config.yaml
arch: "efficientnet_v2"
model: "image embedding model"
dataset: "small charts drawn from random numbers"
train_examples: 203450
image_size: 64
crop_scale_min: 1
horizontal_flip: false
translate: 0.12
targets: ["items"]
num_classes: 6
embedding_dim: 128
norm: "batchnorm"
activation: "gelu"
channel_attention: "se"
depths: [3, 3, 8, 3]
kernel_size: 3
stem: "deep"
expansion: 4
widths: [40, 80, 160, 320]
am_softmax_margin: 0.3
am_softmax_scale: 30
init: "trunc_normal_002"
residual_init: "none"
optimizer: "normuon"
muon_scale: "match_rms_adamw"
lr: 0.0017
momentum: 0.9
nesterov: true
orthogonalizer: "polar_express"
adamw_lr_other_params: 0.0021
magnitude_pruning: 0.3
steps: 2900
batch_size: 64
epochs: 0.9
lr_schedule: "cosine"
final_lr_fraction: 0
warmup_steps: 580
weight_decay: 0.4
adamw_weight_decay_other_params: 0.05
Rows from block 11, named by matrix and row number. Rows with one number belong to one channel. Each number is 128 + 32 x the weight over its row's rms, rounded and kept within 0 to 255. All counts start at 0. Numbers have three digits each. After the name is the row's rms in percent of the matrix's.
# convs0: expand pointwise conv (model.blocks.11.convs.0.weight, 640x160x1x1), inputs 54-107
# convs2: project pointwise conv (model.blocks.11.convs.2.weight, 160x640x1x1, transposed), outputs 54-107
convs0.467 108:096125128159171128202111188147128148142127072128167192103128128128183155077061126128128128128128128102160157128088150079128118162099116128087148128128112092129072
convs2.467 102:104097132104128174117159184157064073110188128089128070128141076178143080069102092128107128128077117128114128061128120044148097131131140128128068107158128138113124
convs0.468 087:175137162128072120128180168189128129142118128097128180168136128128144088102128138111069145136123145136128128105125078128114161128128169058168128139128207128128128
convs2.468 089:128177106135155203156183173183128172055104128107056142109128128142073128128107128128095128130179188103080103141128140046128159077147101128065089116127119128047107
convs0.469 104:198211138077167134138152091128131141133128128152128128128128153179128110128172098197142179112104128101146100137128164197128107162128155209100105128170115093167128
convs2.469 079:060128055144109143128128069128143139110109089141221128128129119128159128188167099128128128128113097056075101128100126098077128172128101084141138128131144128130167
convs0.470 100:063128164102162202128114152168128133156128157175117128093101099105132139128216136189094120145171125126160126139109154140054166184205130128128128174115160087128128
convs2.470 100:147128128128099103128128136123128107160177135102089161095185098115128132146137064093171175129154094096129152128086168078128128123086118113128102111128151159112128
convs0.471 101:165149128189094128139071171164130152075128165118136144128158128110128128189114121128112096097110112145128102128033147129068137138180059128054127068128109128128128
convs2.471 067:128089106128128128133128128109128149160125128128149130146061149128108128213174128128135216200128158128128131128186110128128085153132128128128130128206128165128108
convs0.472 104:156107101128181128128128118193128172128128076128093128128179058111107069102095128128092064085102141128190128105181124077128139037057106135116112104130128044154157
convs2.472 102:073128128151042164055149128100102157114107187128048128055128128128037125186081118202116128128111128170145154128149128128128164141128146146128147136113071061074171
convs0.473 098:098128116127091094116122122164105125112107124126128154114130129145158088088124204042122134139156128128172128132169128152152141122169128039128128078208091128128161
convs2.473 067:157128098149076100128128180068158128127128128128100152112176128149197091128167117128065162128128128138159083093139145158051106128186128132128158142128128078146044
convs0.474 094:081164108128165128090114102128128195128128164084145106085173128175140201164157101083125110128098128128128128128113128128128102137128084069160172121166148128128124
convs2.474 070:146128195128086128128164128128128123166075128128148113135164128155184173044182117074154128123128154128109128128128120134128053135162125185104128159066132120128023
convs0.475 111:128140128149157150140095123128160128164128096138128083128128162142116128118128128202083084128110116117136128168083151128161083188122128128194116125128135154161128
convs2.475 096:091159145155134128113153119167155155102093101063114173067067128122146128100128160128086171172121128104098189160133109128081128128063128089128120123128096128121140
convs0.476 100:151121119101179128128126081128096066128116116083094090161128056169222060128117139128128119124158179128128073162128090194139097113128094133168074202117116155128120
convs2.476 091:108128128148129150128128128133082128128128128091128119107053089128078128128180099110180128128128175143128128148141128128128091100128128128102107191128086129146192
convs0.477 109:127128167153189168149128140184128085102117128127138111130128171085084128184178128100123139071128128088123131128146104128103145128102151151212162176098144105109128
convs2.477 081:102128128157156128128041128097065201071128098161128124138149128081128117138181234128128023128116160071128128093128101182128117128144106171128128128140128128128171
convs0.478 092:056128164123077161094190077143121190130158071140128090191116137070151118150077083106090128068184128128131128128128111128143155179134128077122114166151128128162128
convs2.478 100:160159160156113141137156127117108164154100122130150132119126168128115128097061193118127137128091128130141171061174126077076128101128128128070138128149128145128128
convs0.479 100:096128161114117087141079105053125127071119052162091128128128128176170103123128077115122128128123149126072106146036173104101128169145128150119057066099156128120098
convs2.479 108:125173128142128180128103118098149096100129128131101128174138172128238128128153128135141114158128101166128123123172108132114158094090131118098126122130177179088157
convs0.480 107:128128083171128150125092088166160102141128128128158120128128079128083128091169088131162128128128128128128066099173191128155113138128125147126141128150149067128128
convs2.480 114:169144160123097128123158128128128060128149092138082150120128128096116110091084109138112082109141204081128107097174094128107118170107137173162184094082083128165128
convs0.481 096:128128128097192151173084141091121147128145158147128128199139080128112111173128056128074128098096101128108124132138148128140102222153118128128128048100094027086079
convs2.481 117:128173151128062128128128128086128111016128125130164128113073158172128128109128077194125090112033128128101056124128128128087125128124162131152103142128127156118128
convs0.482 090:096128156090128214143128126055189128128128183110095128080106128207065132109078117137128128171151087139156128096144167128128128151177128128145083128137100142160108
convs2.482 100:175116128106128128155100128128128099128128142100128132085166142136153096128128128138147100088105128128170154100048192128209123128159111128128172132128141158142055
convs0.483 104:154022127086139115151109240128166104128184128151173128155139175171220099128159128128071165124128171128131111157141111149128081128128128128092135128120128182034132
convs2.483 137:128128128171119128154107169164128179155130128128128067068150133164164039168132166128099128128081103124128128128118128128128125098173128069147040111126124122167153
convs0.484 101:182115128132128137055128095120060164072128128117099146133128128136128121128176125142109128128193196149128143102110107118064168108118121133128087185162099125149136
convs2.484 127:128177137108111148154145088110128169134127128152114112105115112095128101128088097136128128119109190154102189123132128134132128128128128065145139160128080121134116
convs0.485 101:150128130128085129128129177135062203075186128128064131082064092116128159134123056185095152133143147070138074121187093103128128135087128128074147153121109060128141
convs2.485 075:167127089035102138154098126196105146138128112149128128097128128135128128060134129128088099128104102128175095128167128127052128143089112230128148099121140151128076
convs0.486 099:062153132128116112128128136128128158142148128174128165128130115128198080063141138080138065184161059128116171128128111128132185128128113150141112158128106114128128
convs2.486 077:155074128188128128187068128076128152117134172146159115128150070128119125134097162107128078128128103128174083122128179157128087200174080128110161105128130145182128
convs0.487 094:128035128128128165159136076115092128096173134195128111128128176183151128128186114051148085199081127142218128113161128154113110128128128078104128128091128155111134
convs2.487 115:126132143065109151187128170128128128128128128103128128128137059129108091136116137099128128128128128138128187173125150053128128028169084128128128128128081099103128
convs0.488 101:164084128173140128154171105158189150080128170134128175119042127108142058192128128101128128104128112147250128128143128083087107138141111167095116111081145068128125
convs2.488 125:160128172128081089104154128147128128070192128128166167177111104128128165125133081068139128128112207128148128128128128128089139076106123181155115065128083161128128
convs0.489 101:159128113130149128128137095107101150163193128143128128128095164078128128138146115105198128060128126158128140098192099166154099128153160096131159082113085139128128
convs2.489 083:128175069128128128121138184094204152121128128073128050177072100128128128214128128072094128125128082167129085128079177128128128128122104128128119128160128128137100
convs0.490 106:127097066128184146116094090109092128144047101128104175128191121128091110114128068133164127099195148190137128065128076128099136047079128085112128128140128128178126
convs2.490 113:065063162128105173105104128079189136128154137144128128135128099128099162110100193128107156191103163121195142118131086128137130179169186128163089141128194129095124
convs0.491 100:162128116128098133128128187086128128128128204091128128121171186083069183142158133128112128167118187200146128042065126170064128128087122128114111059128125108128101
convs2.491 112:109105147171101128139123113108131128128132069182128135128106128179049095172160090128103154166081131117128110128100128136084128156128112183141116128229128117113128
convs0.492 107:136128152098147123157131223113118176128164131128111128146128128128103128152128202130075139124121128128128165083115113130095128128128101087185128184131143174105162
convs2.492 104:066100135128128077171105168137128128128141109128128128128128086156096157175116135090147141212088109128100128131131137161093139160155155133130128235090118146128157
convs0.493 097:128079128099102105128154201153128104128128141103128144093091164108103076179169196128156145098119109123137139128216145128140121075175128168162124128139174112128148
convs2.493 107:134110128128112128125128196066148104198128138120128177099124123128128128128128162128128128147128126152128128114128203196128103128143128135108183128128183144142077
convs0.494 096:174128128128157128198120152121142128121129128172078132144129122128128094128194128072117128073128082128111113083128117097128128055128160148135136175128140128134118
convs2.494 094:128085128128084146175128128151128144128110117110099206128142128076100145112151050150128093096150128129128103144183151070128119169128162078123147128165095114128128
convs0.495 106:128128128169165128151072128128093128130160154128138167070167146128070089088110180158133119051123072195124166078161128084128130090083114061168117128099154128127094
convs2.495 114:216093180128078142167082128168097128136117146054128207109109164128113124128186101088119200079149105128176128128077129166164127128128147198145132155128105121128128
convs0.496 103:065128128147125128095128128092173116152131128128128128128128128174080205128189128108133145132073126159195161089152128128079112175112128128171132128122128128080128
convs2.496 123:122128107115143149128099062101092088107107108128087118128139128119162097132128096086119128135128171053125128165128108128103128104128034138128165077142208128113082
convs0.497 101:128076123136128128128108128160128128128162156196096145089204119068128139134165091098128160124104128066128101176128104128128128083128128128128096175128114072026128
convs2.497 061:160129112128129082128079085128128119128090163056128173128165128128091105112114183103133163181128136112210128128168128173107143128171115128189128128124163128137141
convs0.498 099:146104160116101155128128128138128163162126209090128152128116140128094158161132187110142146088128142188150166128128120128182117128128128120111098206128148128196124
convs2.498 112:156128145100112112128084060085167084128202201078145165081128094128159128112075112166146128128128128098145129188116108128116083085128093128133092128109122128165165
convs0.499 101:160187128128062107082147171154175127088168128188128103128153100112155128167147096128133182128108105128162133128107106128046145094095128160139174149131152187141128
convs2.499 091:169141147168137128128150147128073140197144143121128204087118120131060122128101055104186167118138081070128119128119083155106128128131154101136070160143149128128057
convs0.500 102:094117103196082128091086128097147161145177128188128093130151128151128145128090152154093128147128145128128091071128138119128128149163135128169164128108188169128052
convs2.500 106:207105128089107128052128128113130133134128128104123128093103095107133152152128128061128135142156139089055152104122143144128052167137176183077127112128128111128078
convs0.501 099:181128128070127031128104128140128128128117130188139128129128138128128082128128180153128147128102128136106128128128149177152179128193193109135092150191145135156128
convs2.501 084:191128128128077039108101128142152083196128211055144128123122080112155168128128126134075128204128096116128124084128105110108143128128173069135128115087128102115128
convs0.502 092:128157201128096194090128128137130064128157144136096158187128124128128122086101201154136105104128107155084115105128120080248128160128128161165034180128136156192128
convs2.502 112:143184153155090155185093129100190141102148122151131123105088164078114128079156152128162083182142128128092115128159132166194071128200151120156161128128145177128128
convs0.503 110:128156166150128175128128114153114088080098128082146170088054128093128187128080147128124108119128128137113201087097108116128109141205207049142135128128140128118138
convs2.503 089:179128121108128061089159128091109139128180120128132147098128085103043123089095149139112103166128189068128122088103128128128109098128146128142090172111097118104078
convs0.504 090:194128112128138120092144128196149134195178065093137128128128128128134090128095100128104162128126171128085141152128094128134171179128061043128128132096128110102113
convs2.504 083:191121146128128128184161128158128145128145128152088128125149128135109128092089128128114092126128162219128184130128144128134183156128132125137128137128128128128127
convs0.505 102:095125137098155129128128107154128128128073146128090143137153158132166126128128128092128087108171128087128133128114113074114128128128164156043158128157180096054077
convs2.505 103:085128128139144128129120129101195113128128165143172106209097136128122139109063141107135174191128100128101126128100095128123128116034106173168173134144187128077128
convs0.506 105:148152146128145142121092138056106153085186143042119128128101175152131130081128193128071137096128170128128128129182169137128151128128135092128124152160135069060189
convs2.506 069:126107120128090129128131116091170172128128128177128145171076056128086091188148162128104128128136128160128175128213128128128131084061172128172113114128146104128080
convs0.507 092:101100159083168128166096128068128146141088185128128128155149119128128154105082169132111105139142217128115092166128109163101086136084128128128110128156128132124087
convs2.507 103:128181128094101146096128120063128128116128195088087161208161057120096128146165122052103100089079139128111162189153128084128119139103113101157099074190128128071143
convs0.508 101:128128145100112118131093112161128128127156168128226128185172128128136189151163074128159125128149059138128120132128157128128128170188121026128111182085100128155062
convs2.508 100:080086128128191105089106092128150128128109059144143124108128142064128141128135142175171154147128106085140084090139127128086128147079170128114120128128131143088157
convs0.509 098:186123220128171136128177092128105096128128128128068133128063144128166102146177128074144159128077178194128174129152128124103178140165077152099128121067070196131128
convs2.509 100:186088103128100150128128212128123128146099128140092128128128068202196164098073128170160154128128198189122144194157099183095128128154138128179128147128146107107140
convs0.510 098:156113150102141190113185142119076127128162139105128087128128205085107103126128128069128199148128078128146154128061128135113174112115114085136168128159092111082160
convs2.510 096:128104103146123128150164140115128184128091166150128128094113066118128128147128128181105055128128182135128130153181217091130138107132113137128128125128170089085191
convs0.511 091:128131128128128013128128201209128119128141133128086151128128128128162124128158128138128107023212045128128164139164196128128128128128128101152091128109115128128105
convs2.511 097:128196108132128128148128179128128156114100102121082146128138128211165128128128128128129108105083092148083128075139092145129146103128128183134128128146130139167179
convs0.512 099:150074047133111128151054078149222144178128142128128128195128176114058058128128128163180173125133136076087129169128150128182151119128158087136137187128128113128128
convs2.512 070:128092128177128110128128121081151105173128128166194128059111108119128055128132143128123150128124089128128128128098136169096158128128128080128128128064104136146069
convs0.513 101:128166128139116091150141101075114128134171128128177128159141123188070058079128128145161128128154092128090128101130128128134128151103066173199119103177128128128152
convs2.513 089:146128101128128128128133125114128047128120197095128148128103128128175155120087138175072128063212128104128159168128100203152118128128128128158137100128128119153128
convs0.514 096:096167145101123164041161128110128166128128128175130164161128076128128128128131115128036083179133194128117122128128158142128132128128177127158096092048151113120129
convs2.514 059:128159128128128128159153126128128077128154128128128128128055128139146128078124092174207092128157128182128134122142092139128128225184128189198128108048204128144132
convs0.515 098:128128116130088156095147107173128123156121185150162146177176109075165128102128119204168128154071089100112128128132128128106180174095067113154146117101143158138128
convs2.515 071:128128128103087137128135128093010099064128128155128118106128102115167128165128128032128128154134140173160128125199109174128098099128117160107148128091139160171088
convs0.516 103:128099092181124237128144076128160128128084077128189067124128125119074155128071098128151046090144131071120123128138128151128054045096135112088128128117128128180128
convs2.516 091:128076161149179077139110095128214128081187161119128165076158096118158128161070128100075128128174162128128082128086191163155128143128128138128170048121128121128143
convs0.517 094:128067125128128188131112155131089146128123095142128116188128079136128101046128128140202128123115128137128108101178188128128128150101118090104128082112082075128084
convs2.517 120:113128162168131128179104096128174128094128168149114152128128128120166175102104199178065128222072130179128078135184190166128163119131138170095152128128160128161128